Weights of a small segmentation model.
Data: trained on simulated stained blood smears, 195000 training examples, 2.5 epochs.
Rows from block 11, named by matrix and row number. Each number is 128 + 32 x the weight over its row's rms, rounded and kept within 0 to 255. All counts start at 0. After the name is the row's rms in percent of the matrix's.
# c3: 3x3 conv (model.blocks.11.c3.weight, 256x256x3x3), inputs 52-55, a 3x3 kernel for each
c3.21 102 [118 124  89 110 122 133 188 169 164 125 141 163 139 118  98 188 129 125  95 106 125 117 147  97  81 173 108  85 155 133 148 164 162 123  72 118]
c3.22 093 [119 137 141  98 167 116 150 166 124 183 152 117 101 146 126 156  34 163  68 154  68 154  82 116  85  72  73 136 112 112 127 116 100 110  91 155]
c3.23 101 [112 157  86 135 124 104  97 138 133 157 117 156 160 115 166 136 193 101 159 101 133 203 149 155  69  80 185 112 107  86 184 157 149 148 115 174]
c3.24 106 [ 99 115 143  90 109 139 162 116  81 152 133 121 115 152 149  89 134 137 117 153 104 152 152  46 109  79  80 132 137 151 129  93 130 146  82 126]
c3.25 100 [121 123 164 180 127 133 128 131 138 169 156  94 167 145 174 142  89  90 137 188  71 159 152 120 151  85 133 126 136 109 160 137  82 159 204 114]
c3.26 093 [ 83  98 148 152 161 110 145 119 133  94 149 147 156 150 142 118 131 121 135 117 207 133  94 140  87 126  70 161 105 112 117 160 121  74 117 143]
c3.27 097 [142 127 157  69 137 117 123 111 114  96 143 130 150 137 148 147 120 100  88 142 174 151 130  79 143 100  88 137 151 146  97  81 222 120 157  60]
c3.28 094 [132 160 112 137 124 123  63 125  40 167 139 155 114 121  67 138 153 116 150  89 100 122 171 103 155 154 125 138 157 124  90 136 118 118  67 168]
c3.29 108 [127 110 144  75 130 198 117 154 164 113 128  92 149 134  88 162 112 129  76  50 127 211 135  99 104 124 175  75 116 128 151 109 110 143 144 132]
c3.30 105 [146 123 180 117 109 151 121 192 136 154  82 120  95 143 133 104  81 137 117  85 145  97  76 162 154  66 109 129 126 147 136 149 160 111 103 115]
c3.31 088 [164 131 152 189  89 135 154 180 187 112 125 181 131 139 140 164 153 145 155 149 115 103 115 177 123 103 140 150 110  86 138 140  83 158 136 109]
c3.32 119 [151 178 142 144 147 161 131 129 134 130 133 142 138 124 115 116 195 124  68  88 169 146 138 161 105 137  84 123 188 104 111 117 156 157 133 151]
c3.33 103 [114  94 116 163 126 129 118  63 153 123 131 171 185  81 192 164 155 136  96 176  79 115 124 212 120 126 184 111 102 111 159  77 169 186 146 102]
c3.34 115 [125 136 146 159 132 123 111 160 131 141  69  84  66 233 230  64 119 180 143 117 140 147 141 154 108 124 106 154  97 162 125 110 149 115 124 122]
c3.35 099 [116 130 138 149 139 138 184 126 212 127 126 193 133 146 155 120 139 151 132 166 114 140 124  49 183 128 156 113 117 160  87 160 131 139 150 133]
c3.36 096 [192 157 133 186 173  98 182 123 145 129 165 146 108 140 156 141 178 153 112 115 145  96 133 183 137 138 181 122 128 148 165 131 126  84 160 109]
c3.37 107 [158 151  81 147 146 135 166  88 148 143 145  88 142 141 101 150 176 120  89  83 152 157 107  84 162 149  19 144 117 135 149 147 122 169 146 148]
c3.38 114 [ 73  87 133 160 132 106 155 108  96 102 146 114 182  74 115 144 111 115 182 136  90 176 176   0 165  95 105 115 107 130 204 160 123 173 150 136]
c3.39 117 [146 123 106 119 108 122 104 131 136 136 113 115 124 111 156 161 152 130 107  78 138 185  92 128 146 134 111 126 127 144  87 118 101 116 130 132]
c3.40 102 [142  94 126  82 127 151 100 122 142 148 142 142  92 147 167 121 154 114 147 122 171  85 127  61 138 112 130 128 151  69 115 148 131 113 150 230]
c3.41 088 [ 84 161 121 141 106 132 140 145 198  90  87  70 143 138 128 183  91 115 100 154 121 149 112 148 155 123 139 129 174 122  82 104 126 138 122 120]
c3.42 095 [117  70 112 101 105  87 136 138  70 128 105 126 135 135 110 110 137 136 162 129 203 110 116 173 172 151 182 120 101 157  97 147 170 129 141 169]
c3.43 113 [ 97 120  93  59 140 104  65 120 147  92 126 109 112  89 115 117  97 100 145  52  60 170 129 155 117 142 101 163 145 161 123  91 113 138 178 129]
c3.44 104 [ 48  99 127 131 133 105 174   4 148  82  96 109 156 115 131 133 191 145 155 121 101 158 156  85 127 161 120 132 163 112 122 161 142 139 135 198]
c3.45 097 [119  46 134 112 160 126 146 101  63 136 131 175 149  96 121 171 152 124 140 135 136 146 134  68 182 104 155 109  86 157  86 124 116 150 189  59]
c3.46 099 [160 140  61 144  89 111 128 170  91 142 142 193 123 124  65 134 124 113 159 170  92 153 119 139 114 145 142  85 128 137 119 128 162  96 117 214]
c3.47 090 [121 165 105 169  99 180 152 135 102 173 156  85 146 107 154 109 154 153 118 120 137 173 184  86 151 186 114 172 171  96 122 110 175 113 120 168]
c3.48 090 [155 142 108 115 114 113 132 129 146 157 157 113 163 139 187 127  64 144 140  46 148 125 155 102  88 108  88  97 111 141 105 152 129 120  77 180]
c3.49 107 [124 138 138 189 159 159 133 100 161 124 102  92 105  92 111  93 132 139 139 189 165  74  91 200 169 134 101 130 134 152 139 128 132  92  55 145]
c3.50 104 [146 127 103 155 133 186  96 103 137 114 142 105 147 118 124 130 147  96 117  89 107 109 153 177  79  81 119 172 143 168 116 131  99  80 162 165]
c3.51 097 [185 152 128 114 142  98 107 170 118 131 121 153 165  93 163 133 176 149 102  99 129 143 179 128 135 112 171 109 135 113 132 155 160 122 191 135]
c3.52 093 [ 96  96  92 104   0 105 121 147  66 183 158 113 182  95 113 136 133 117 140 135 133 126 125 166 150 125 126 190 138 127 141 116 218 108 110 152]
c3.53 111 [101 127 125 129 115 143  96 106 124 151 126 157 109   0  88 115  89 154 107 131 104 112 129 140 146 179  90 138 150 110 137 107 169 139 144 135]
c3.54 097 [142 125 175 183  82 161  91  97 136 132 173 129 137 149 102 157 152 145 149  36 116 255   0 110 134 166  91 146 146 133 175 132 103 144 105 163]
c3.55 096 [139 122  65 174 137  86 151 163 119  67  86 127 128 130  89 133 111 186  94 102 159 124 122 122 124 122 151 144  86 125 115   0 140 173 123  46]
c3.56 099 [121  62 156  86 155 101 123 127 167 162  89  98 122 121 113  84 138 111 111  65 210 130 115  69 127  89 173 119 112 104  81 104 117 115  83 106]
c3.57 105 [122 104 133 148 130 133 108 117  84  88 115 144  83 156 148 106  76 134 174  84 103  78 149  82 139  95 162 143 135 120 137 113 120 138 161 114]
c3.58 098 [171 185  71 111  97 130 159 140  99 115 159 135 138 145 129 117  81 153 125 194 152 122 122 181 125 144 135 131 122 128 117 117 118 104 116 161]
c3.59 098 [131  93 121 117 145 194 107 156 106 129 133 183 151 165 219  95 134 158 121  89  98 124 129  93  93 110 143 117 113 161 153 106 142 187 116 184]
c3.60 107 [ 93 130  98 106 119 149 106 134 150  84 128 119  90 149 110  64 171 126  98 151 134  80 111 152 140 162 122 161 109 168 115 154 113 147  68 142]
c3.61 094 [157 148 125 155 134  87 117 116 121 155 169 145 126 146  86 112 124  80 100  46  79 116 146 115 111  75 119 131  84  62 146  82  98 122 135  94]
c3.62 090 [104 150 129 127 120  85 155  60  79 114 156 174 126 147 132 105  79 143 104 151 123  87 108 173 133 128 136 135 120  99 151 109  95  77  82 104]
c3.63 099 [152  93 128 104 172  80 144 172 106 160 112 112 115 125 145  84 147 174 114 148 132 152 126 152  77  97 142 195 102 188  81 119 135  99 186 139]
c3.64 095 [126 138 114  99  89 100 120 116 127  69  80 101  89 173 134 162 120 105 185 115 128 179 158 148 140  86 126  70  79 145 127 166 123 137 144  72]
c3.65 091 [ 98  79 114 120 125 142 154 150 135 122 115  79 117 106  96 122 100  93 108  57 130 128 158 128 129  90 134 102 120  86 137 104 165 115 125 114]
c3.66 093 [152 166  65  85 134  98 143 128  79 136 121 164  86 112  81 135 142  94 204 128 105 136 130  67 111 100 117 164 117  53 173 127  78 161  97 183]
c3.67 105 [ 61 106 112  77 138 117  61 138 139  88 102 111 100 156 118  87 115 130 185 190  77 128 119 140 130 141  95 159 134  88 179 122 117  87 118 119]
c3.68 115 [159 107 122 119 125 116 107 150 105 113 191 103 165  85 174  90   0  94 163 192 151 117 125 120 157 154 116 163  92 114 116 100 105 166 107 119]
c3.69 100 [130  59  78 124 101 153 126 152 109 138 125  93 100 122 121 115 134 154 122 175 138 104 111  67 151 150  91 116 138 120 107 139 111  88 129 175]
c3.70 101 [111 103 123 131 122 143 112 193 123 141 120 137 130 128 134 175 150 139  91 171  83 138 160  95 123 113 166 157 108 139 120 138 149 101 139 149]
c3.71 090 [ 97 100 145 116 140  72  92 127 109 164 149 180 132 124 157  79 136  88 130 155  88 163 140 107 157 100 170 149 122 132 154 158 174 151 116 114]
c3.72 098 [ 71 161 146  75 116 171 124 131 169  90  75 135  63 135 119  98 144 132 100 171 124 124 156 162  85 116 125 132 143  46 157 164 144 163 116 120]
c3.73 088 [155 154  86 167 193  90 129 118 134 145 147 105  99 130 106 172 144 164 128 132 154 129 134 171 155 129 133 122 135 102 110 172  45 125 197 179]
c3.74 101 [ 68 107 126 102  96 123 142 107 105 144 131 109 116 119  99  81  92 100 140 129  93 148 156 113 163 160 157 115 134 161 109 127 162 147  83 122]
c3.75 092 [121  75 113 175 130  95 134 147 104 100 121  88 151 109  45 114 116 158 162  77 164 135 139 123 170 120 124 119 126 144  83  88 121 142 102 106]
c3.76 136 [ 96 175  93  85 134  71  78 130  90 129 117  93 150 101  91 106 117  97 112 131 192 129 105  81  97  87 124 154 107 130 106 127 129 134 180 129]
c3.77 108 [119 113 114  88 169 137 132 136 128 150 163 130 179 101 119 153 108 119 121 136 120 152 144 147 130 148 134 160 130 152 165  84 116 150 158 100]
c3.78 114 [157 133 145 138 129 109 115 134 154  47  98 104 122 116 127 113 111 126 152 173 104 120  34 201 125 120  96 118  99 131 145 159 125 122 131  99]
c3.79 096 [198 182 161 172 137 124 154 124 105 159 118 107 163  86 102 174 150 135 102 166 151  99 133 129 177 121 111 130 105 207 142 111 131  85 106 135]
c3.80 101 [157 133 143 155 117 134 114 102 107 135 170 124 114 104 131 116 119 107  86  23 152 114 100 101 152 166 116 150 114  66 117 125 125 125 133 126]
c3.81 091 [205 143 195 115 121 187 120 176 226 165 145 178 153 152 130 147 121 140 117 113 174 121 158 136 143 170 122 128 115 121 163 169 112  99 138  84]
c3.82 097 [150  98  81 168 140 135 163  90 132 107 125  82 118 123 148 141 159 137 100  86 130 123 139  85 156 104 112 162 128 130 193 139  96 178 128 108]
c3.83 095 [173 142  79 111 140 138 166 148 186 146 179 117 107 123 111 103 116  83 123 126 192 138 133 193  95 134 139 151  90  85  82  88 196 123  98 160]
c3.84 095 [166 166 168 129 135 150 140  83 116 157 198 177 105 143 132 147  99 158 106 110 121 142 143 133 120 209 168 122 138  51 130 147 114 106 127  84]
c3.85 094 [134 130 117 140 129 128 176 146 132 113 116 152 126 144 127 108 151  91 122  97 107 126 124  65  76 166 130 152 138 121 134 149 128 155 174 115]
c3.86 093 [158 103 158  94 123  86  96 157 137 101 114 181 126 116  98 129  96 168 106  83 106 167 140 164  79 137 116  92 177 183 143 124 189 135 195 129]
c3.87 097 [ 81 145 118 102  82 118  92  97 120 111 119 105  85 102  98 133 126 127 134 153 146 114 152 159  80 118  87 107 112 211  91 138 158 102 117 173]
c3.88 106 [115  64 147 154 118 162 106 119 109 111 111 120 170 142  95 163 144 166 126 170  69 133 146  86 165 111 184 146 113 118  74 123 111 119  88 131]
c3.89 119 [ 79 142 199 143  87 121 217 138  74 149 111 127 124 107 108 163 120 132 120 136 148 113 147 148 111 106 134 241 126  66 149 108  65  74 134 101]
c3.90 102 [ 85  95 128 185 153 114 120 137 138  85 118  74 119 129 130 135 146 143 140 112 149 133 136 153  91 116 100 141 136  99 146 150 131 170 127 142]
c3.91 106 [116 121 128  98 151  99 111 141 110 115  80  87  67 114 137 132 108 122 121 144 111 125 160   0 134 173 181 144 125 149 105 165 118 192 141 130]
c3.92 088 [159 143 150 130 128 147  90  93  91 143 133 140 139 131  59 123 122 149 134 167  45 107 125 208 101 139 166 107  82 147 143  78 111 134  70 145]
c3.93 101 [156 131 121 151 113  97 158 147 119 126 106 155 134 172 143 162 153 150 177 163  97 132 112 246 180 149 169 148 168  88 115 162 131 133 105 145]
c3.94 091 [134 128 116  95 127 109 125 116 144 125 146  93 112 140 147 162 133 142  66  90  95 143  78 149 120 146 164 125 172  73 112 144 129 159 128 120]
c3.95 095 [102 142 175 113  95 161 131 100 106 172 139 142 132 147 166  69 133 126 171 165 140  80 136 182 124 155 120  87 108 149 211 145 127 210 107 163]
c3.96 098 [168  81 168 136  94 131 122  84 181  91 143 159 155 125 162 129 105 121 130 123 177 162 167 225 174  82 163 152 158 126 176 132 173  87 136 129]
c3.97 097 [160 146 102 155 113 155 130 109 115  89 114  94 131  83  96 148  85 140 110 114 167 131 100 141 116 107 111  64 130 166 131 142  82 102 174  73]
c3.98 104 [134 136 124 111 200 120 127 126 151 143  85 151 194 164  67 168  97 105 183 161  66 109 172 144 112 179 121 104 141 147 136 143 118 155 128 105]
c3.99 100 [ 90  90 242 125 196 136 147 137 172 140 105 160  84 129 131 126 121 142 144  96  80  99 124 180 129  97 116 168  83 127 141  94 133 140 145 106]
c3.100 101 [143 139 158  76 160 120 111  75 141  89  96 172 146  90 118 162  96 128 128 189 103  97 110  76 175 120 113 125 116 145 118  83 161  66 130  89]
c3.101 102 [177 143 125 122 131  94 148 131  55 173 148 113 120 160 140 196 201 132 100 142 178 117 110 148 150 132 173 192 159 176  90 158 116 168  92 151]
c3.102 107 [137 131  50 107 114  68 158  87  86 134 142 149 143 152 151 115 143 137 100 163 162 156 158 148 105  91 121 156 121 116 148 125 126  76 167  78]
c3.103 100 [150 111 101 103 124 109 110  95 137 108 116 135 116 121  99 159 109 109 147  60 158 117 130 159 143 160  47 128 121 143 138 126 113 116  82 110]
c3.104 105 [141 163 153  96  96 142 140 113 106 132  98 123  96 145 152 140 103 157 125 157 130 140 127 123 166 141 150 149 144 132 139 114 127 126 151 107]
c3.105 097 [107 167 153 151 111 128 123 115  96  67 165 117 105 141 127  68 127 134 127 109  96 114 102 116 106 147 156 160 142 100 125 129 169 106  91 151]
c3.106 098 [145 161 145 105 101 143 111 151 122 124 109 108 112 154 121 106  89 109 114 126 148  48 102 241 124 106 114 125 128 128 192  93 161 141 172 133]
c3.107 106 [137 177 114 119 134 182 103 148 150 113  88 113 149 143 152 151 116 119 130 130 105 136 157 132 153 186 109 101 109 140 160  92 116 136 145 141]
c3.108 095 [108 125  83 106 155  75 155 125 137  94 118  97  94 114 129 145 132  92 144 157 128 129 162 203  67 116 182 159 135 123 114  97 124 191  98 149]
c3.109 090 [ 91 153 172 118 109 105 133 133  89  93 180 154  98 114 143  63 101 178 118 103 113 119 124 113  90 185 172 129 112  97 148 105 142 189 143 105]
c3.110 107 [132 108 169 125 133 101 106 140 104 138 114 122 164 129 105 179 127 135 213 231 113 131  71 188 197 141 128 100 172 148 124 176 140  98 120 152]
c3.111 102 [ 92 176 178 113 121  93 129 126 130 119 141 103 140 130 155 100 134  93 138 114 171 141 142 120 108 116 127 130 128 137 112 139 138 108 150 129]
c3.112 094 [146 155 163 138 131 164 102 132 160 134  80 163 135 157 139 111  82 103 122 135 148 111  85 181 104  92 141 137 144 106 149 147  98  56 159  88]
c3.113 094 [116 111 112 170 114 123 131 115 118 156 126 162 102 143 162 123 135 123 139 130 114  81 136 123  96 113 110  93 130 126 140 144 154 147 104 148]
c3.114 095 [ 93 133 182 131 124 172 147  99 181 151 123 132 117 128 129 157 146 123 123  95 172  87 125 134 168 121 156 148 138 134  78 145  88 110 121 135]
c3.115 097 [115 155 158 166 135 152 146 104  99 104 168 161 197 126 202  91 124 200 118 151 108  91 134 162  98 138 126 141 102  83 180 138  73 158 114 116]
c3.116 101 [115  92 127 179 186 146 161  98 131  97  89 126 109 129 130 126  92 137 150 151 113 131 137 129 106 149 139 148 172  99 149 182 136 127  73 157]
c3.117 108 [115  93 147 116 161  68 135  72 170 147 120 124 174 131 174  98 155 142 118 121 148 158 110 170 145  89 128  74 133 119 103 133 107 133 100 129]
c3.118 098 [118 119 163 156 109 134  89  86 152 164 150 102  96 150  83  96  67 109  71 131 113  96  86 149 125 123  92 135 175 117 134 105 125 156 167 107]
c3.119 094 [155 131  94 145 178 121 113 124 173 114  94  89 151 141 118 118 132 140  73 150 171 139 117 115 125 146 144 111 129  81 162  93 158 150 183  82]
c3.120 095 [130 119  64 168 114 132 145  90 111 161  98 136 142  94  94  75  87 166 122 141 190 130 113  98 156 108 161 113 156  95 105 208 188 140 110  92]
c3.121 104 [141  89 118 150 129 112 130 160 133 172  47  42 153  93 148 173 188  90 166  77 106 115  82 119 106 144 150 163 111  97 111 135 100 192 128  77]
c3.122 098 [135 130 169 126 127 124 158  90 154 145 178 168 123 136 153 148 124 142 147 181 120 146 132 154 134  98 125  88 138  42 149 132 130 135 139 114]
c3.123 109 [ 96 132 149 126 182 101 124 168 136 144 133  92 139 123 125 101 146 160 157 121 142 113 129  99 102 141 168  99 113 161 126 110 159 113 224 120]
c3.124 108 [148 103 122 126  66 189 150 112 105  68  98  68 145  92 157  67  99 106 107 194 118  21  65  97 103 151 137 138 154 139 167 120  84 141 128 150]
c3.125 082 [109 144  92 143 143 105 139 122 141 135  99 115 135 118  91 121 137 172 122 126 177 113 147 187 131 171 132  93 124 222  97 107 130  69 167  65]
c3.126 088 [111  87 142 166 134 124 106 162 143 114 102 161 112  79  76 118 122 117 104 117 159 135 134 137 170 117 109 188 172 127 151 129 191 100 153 146]
c3.127 096 [176 127 151 184 110 112 106 140 138  99 141 201 139 146 247 129 188 113  99 100 117 155 139 165 151 134 160 163  98 130 138 113 153 162  92 135]
c3.128 087 [117  78 105 122  75 213 129 149 133 127 102  85 131 150 145 137 142 103 130  71 133 137 132  71 152 159 111 106 127 128 164 136 118 155 196 118]
c3.129 103 [110 173 132 144 107  95 144 130  70 153 135 154 121 126 140 137 161 129 149 113 126 126 113 149  84 110 143 184 115 132 154 127 146 109  92 123]
c3.130 111 [106 122 111 107 138 125  94 119 120 158 143 103 130 119 173 204 144 206 167 109 106 167  88  47 213 181  93 103 141 136 117 113  98 108 138 143]
c3.131 113 [ 94 136 111 117 170 127 110 163 142 124 145  90 109 105 158 117 100 125 165  83 126 231 162  12  65 100 159  84 130 150 147 124 150 100 126 117]
c3.132 102 [149 153 171 136 133 128 133  96 147 110 133 155 142 127 139 133 113 160 141 169  52 116 147 231 128  73 169 160 117  82 158 147  91 107 160 110]
c3.133 102 [169 124 205 111 152 131 130 102 110  98 173 141 148 131 123 112  79 131 121 130  89 145 123 101 168 175  95  88 107  69 119 152 135 108 163 115]
c3.134 108 [112  51 134 168 114 133 166 112 127 139 131  97 142  95  97 161 126 122 110 144 142 127 136 149 121 110 126 158 177  99 166 140 188 179 124 122]
c3.135 102 [200 131  78 108 143  86 127 104 147 103 137 102 135 130 129  94 121 102 119 201 139 132 114 180 151 101 111 191 108 132 161 118 121 139 178  82]
c3.136 095 [111 147 124 128 119 177 110 152 170 161 169 128 110 170 113 132 175 138  90 148 133 152 173 129 101 167 145 121 155 141 175  97 115 114 147 140]
c3.137 090 [108  89 126  94 124 114 121 122 120  85 101 138  80 137 152  72 132  90 134  99 173 158 145 139 130  57 101 168 101 143 119  95 123 129 114 139]
c3.138 111 [116 104 125 150 149 115 141 160 150 104 149 124 135 114 104 143 151 145 100  88 128  92 133 182 106 106 111 175 107  84  97  84 106 121 115  48]
c3.139 100 [180 142 185 111 117 163 137 109 139 178 146 133 121 107 106 156  89 115  82  10 148 163 148  79 117 191  84 164 178  95 152 126  94 170 130 131]
c3.140 110 [121 117 104  89 107  42 145 113  80 153 130 144 142 162 158 132 121 166 124 173 141 118 146 223 166 114 136 151 122 114 108 154 101 145 107 145]
c3.141 092 [127 127 148 122 148 131 122 171 177  76 134 107 149 136 160 171  99  96 136 134 101 143 109  58 106 138 132  94 135 196 134 208 143  55 101 136]
c3.142 100 [186 164 138 109 130 132 147 112 162 155  98 153 187 149 143 140 115 107  93 173  66 126 135 127 140 149 127 137 156 118 134 149 126 116 148 176]
c3.143 098 [140 116 145 156 117 118 149  55  81 145  86 131 137 138 178 162 116  81 121 167 125 202 127  38 164 117 136 151  94 106 129 137 144 111 157 117]
c3.144 106 [158 145 138 157 144 149 105 117 104 115 146 152  96 137 140 169  98 191  94 125 167 101 137 128 159 130 106 128 184 141 123  98 137 157 146 178]
c3.145 108 [104 153 150 163 125 153 168 121  90 155 119 122  90 114 122 120 132 116 146 177 117 110 148  67 158 195 183 119 104 146  94  96 186 121 101 140]
c3.146 107 [113 128 129  30 142 110  95 135 152  80  81 100 153 138 115 100 135 129 142 140  24 111  97 227 197 117 120 102  87 135  92 127  80 105 107 116]
c3.147 092 [142 105 115 182  99  96 151 120  83 137  92  72 118 135 128 160 120 115  78 119 131  95 143 100 129 170  82 156 126 154 169 142 135 193 117  95]
c3.148 102 [122 121  84 143 121 150 143 133  81 107 136 138 109 122 150 159  93 142 170 116 161 147 144 122 101 132 171 146 118 120 109 119 151  88 109  97]
c3.149 100 [180 164 145 118 124 178 114 162 138 143 118 101 144 121 123 126 137 149 127  97 188 156 135  84 134 160  37 146 130 109 102 134 146 143 111 122]
c3.150 107 [110 141 165 138 118  86 116  86 159  92 159 110 209 110  67 155 108 113 105 135 127 125 122 158 130  90 121 154 106 134 111 138 102 109 134 137]
c3.151 096 [110 159 145 142 102 101  78 113 102 146  94 119 141 145 122 128 134 140 120 213 198 137 156 126 149 153 157 130  96 164 134  91 110 133 132 150]
c3.152 099 [ 95 147 121 105 132  77  88 135 103 101 145 162 160 135 153 119 122 124 188 125 100 163 108 199 125 135 168  80 116 157 174 147 141 147 126 116]
c3.153 105 [101 110 148 148 161 159 148 150 129 106 144 158 155 121  95 137 123 146 133 161 122 108 116 151 118 138 168 142 138 153 104 128 193 216 103 179]
c3.154 099 [124 111 166 133 104  92 125 120 141 104 109 124 178  81 133 187 161 136 114 121 131 116  71 144 111 109  58 134 108 143 109 141 112 103 159 162]
c3.155 101 [ 75  99 107 125 118 148 137  88 135 101 197 131 107 128 134  94 146 150 174  60 219 146 160 123 121 100  79 165 109 125 105 147 177 127 109 143]
c3.156 096 [141 159 106  89 115  75  67  96 103 138 128  91 104 108 110 105 133 113 150  99 172 110 132  48  72 121 128 118 100 139 167 111 110 125  97 139]
c3.157 088 [ 78  99 108 146 118  75 130 105 137 130 101 116 144 110  62 156 157 108 119 122 145 115  99 182 133 154 114 104 106 109 133 142  92 124 171 151]
c3.158 103 [119 131 144 138 169 131 116  77 178 107  93  91 122 181 122  85 224 120 111 157 114 100 116  86 166  96 156 137 149 145 186 200 180 165 205 118]
c3.159 091 [152 155  96 179 137  87 148 122 122 149 132 148 141 149 121 119 108 150 107 177  81  97 154 132 115 192  89 157  92 121 105 157 129  93 142 169]
c3.160 110 [ 94 168 129 169 102 152 125 159 131 160 121 163  82  94 140 144 121  96  52  89 147 161 116 164  79 119 174 160 149 113  89 132 108 114 101 120]
c3.161 103 [ 87 151 102 156 114 102 125  92 115 123 100 120 142 121 122 109 136 106 104  81 161 102 173 207 154 216  91 175 151 120 128 114  98 142 181  99]
c3.162 096 [164 100  92 193  92  96  69 109 128 109 196 101 121 134  93 122 141 138 136 138 139 129 157  65 153 162  93 132 171 175 102 127 102 155 115  33]
c3.163 097 [118 172  97 102 126 147  86 168  97 101 127 162 122 137 111 104  72 137  85 137  72 118 152  72 127 119 144 180 129 127  74 100 110 164 147 100]
c3.164 108 [100 180 150 146 124 163 157 197 138 127 117 132  87 119 177 122  87 112  70 152 124   6 119 192 114 115 207 154 204 156  74 147 125  70 153 158]
c3.165 095 [158  75 152 134 132 106 103  90 136  84 161 135  89 124 122 113 116 122 144  63 173 160 130 113  62 175  76 153 149 139 124 152 153 154 148 152]
c3.166 099 [100  73 119 122  63 184 103 134  97  94 113 115 124 123  81 137 129 109  66 133  92 151 122  92 108  94 101 107 149 104 118 164  36  42  94  84]
c3.167 105 [189 179 179  79 133 189 159 101  48 127 127 139  68 140 114 112 130 130 110 111 101  91 100 150 114 134 145 144 178  81 168 146 156  84  83 194]
c3.168 111 [101 139 124 153 130 111 126 121 165 140 164 155 136 107 138 148  59 187 157 153 114  97 124 128 120 118 121 131 182 131 161 124 167 136 140 109]
c3.169 106 [139 121 135 165 144 126 165 128  90 118  67 141 157 127 104 127 132 141 184 156  92 193 126  33 130 146  90 130 127 120 115 130 170 147  65 128]
c3.170 099 [128 161  89 106 126 156 109 129 212 156 172 161 117 172 136 178 158 170 122 121 103 144 122 127 158 138 134  70 123 134 101 131 140  95 157 106]
c3.171 098 [116 117 118  97  94 133 117 136 133 179 116 125  98  97 132 117 184  40 104 121 161 169 143  65 117  36 120 131 128  99 136 133 141 119  69 176]
c3.172 087 [ 68 158 136  32 119 157 101 125 120  54  72  86 115 155 141  92  84  84 107 154 119 182 138 156 102 175 168 135 129 130 120 135 111  51 201 112]
c3.173 092 [162 109 141  99 122 177 110  97  88 121 110 153 184 149 140 113 112 127 120 152 131 126 108 168 151 128 179 111 135 129 116 110 158 128 151 165]
c3.174 108 [130 113 131 135 148 155 151 106 125 101  91 172 251 105 196 138 130 140 143 118 113 152 153 138  99 108 164 166 174 120 154  90 101 144  90 124]
c3.175 098 [ 93 107 169 123 106 161 169 153 191 116 114 107  96 107 125 157 193 123 124  98 110 122 141 118 182  85  55 142 144 127  91 129 144  93 115 173]
c3.176 089 [ 80 101 120  88 116 161 124  99 116 165 164 113 115 128 113 120 125  89 164  88 175 115 117 132 117 184 121 124 106 104 139  97 115  80 108  93]
c3.177 095 [133 140 112  95 126 140 148 184 106 185 124 136 133 143 142 200 135  68 112 175 148 165 144  82 147 124 159 112 120 138 155 120  89 129 115 175]
c3.178 101 [189 162  37 101 168 122 119  93 114 118 113  93 110  87  77 118 143 108 129  38 148 123  98 166 130 153 156 122 172 140 123 107 169 150 104 117]
c3.179 097 [112  87 118  98  87 156 123  99 193  41 116 123 117 125 185  87 214  91 135 111 169 147 116 202 107 101 155 151  76 154  90 126 108 150 157 148]
c3.180 088 [103 167 191 102 160 140 136 205 108 165 161  87  91 113 136 113 134 125 116 156 117 153 131 208 127 141 104 130 109 122 162 164  68 140 168 148]
c3.181 095 [130 153 179 104 106 106 146 131  69  98 120 132 133 125 153 101 141 125 125 104 125  99 170 124  99  86 135 166 143 126 196 109 129 125 154 160]
c3.182 119 [149 197 133 181  83 106 175 100 134 129 133 152 127 127 106  81 130 158 108 135 113 169 171  77 168 174 125 122 152 125 139 144 126 172 127 105]
c3.183 116 [ 88  96 153  90 134 116 143 150 150 105 118 104 141 139 109  93 133 140 184 229 143  99 103 192  72 166 101 146  58 127 157  93  87  78 152 127]
c3.184 103 [ 87 149 128  25 171 110  71  74 103 187 151 117 131 112 151 161 114 160 138 117 144 120 115  95 141 150 109 111 165  69 135 134 162  81 122 145]
c3.185 098 [108 121 122  93 123 163 124 124 129 117  94  83 142 142 166  86  61 109 149 107 138 159 127 136 110 155  87 150 147 125 127 106  39 117 110  84]
c3.186 098 [140 112 121 132 108 192 145 171 153 143 122 125 152 155 150 125 108 139 125 106 204 115 121 175 135 130  99 138 166  95 146 158 135 161  99 122]
c3.187 092 [156 139 147 117  91  77 219 123  80 184 163 113  80 136 150 148 115 189 125 141  99 141 134 112 119 184 154  96 135  96 105  99 159 159 144 139]
c3.188 100 [139 171 170 109 154  95  93  66  99 107 147 122 141 107 154 116 179 181 147 178 105 104 127 114 121 133 149 128 173 127 123 102 119 159  83  80]
c3.189 092 [139 165 138 162 131 151 180 158 141 162 111 148 179 127 143 148 117 132 118 108 118  86 135 141 116  80 179 112 132 128 137 126 118 113 136  79]
c3.190 093 [ 75 130 116 143 146 138  89  75 106 120 155 110 164 166 113 109 111 147 202 164 102  71 154  61 184  63  85 135 131 149  93 127 175 146  99 132]
c3.191 099 [145 114  53 117  81 102 114 110 148 107 101 120 170 112 113 120 122 112 117 145 190 109 149 166 138 126 113 158  95 125 126 139  71  80 100 115]
c3.192 093 [161 108 145 162 156 159 127 142 101  86 157 149 106 123 124 146 165 112 124 141 160 123 126 150  95  93 128 149 130  92 156 153 127 146 145 147]
c3.193 105 [122 110 112 128 141 138 126  78 133 159 148  86 128 187 155 148 136 140 100 132 112 171 124  80 121 111 152 126 116 116  99 156  97  98 103 165]
c3.194 103 [167  64 130 162 126 122 136  94 173 152 110 125 100 122 170 142 157 196  88 154 137 109 134 143  96 116 155 128 125 134 176 106 111 106 126 126]
c3.195 096 [106 138 155 120 127  84 108 142  44 159 125 117 139 165 101 154 112  59 120 139 100 111 157 136  90 116 125  77 142 156 125 124 114  89 129 139]
c3.196 098 [ 79 108 137 106 145 158 144  98 135 151 122 131 141 128 136 143 114 105 141 137 133 137 140  58 171 118  99  97 146  89 114 107 163 124 161 146]
c3.197 091 [120 107 120 121 148 140 142 124 145 129 121 109 121 139 157 140 102  95 130 129 123  81 128 128 155 154 113 198  72 124 172 146 118 179 212 127]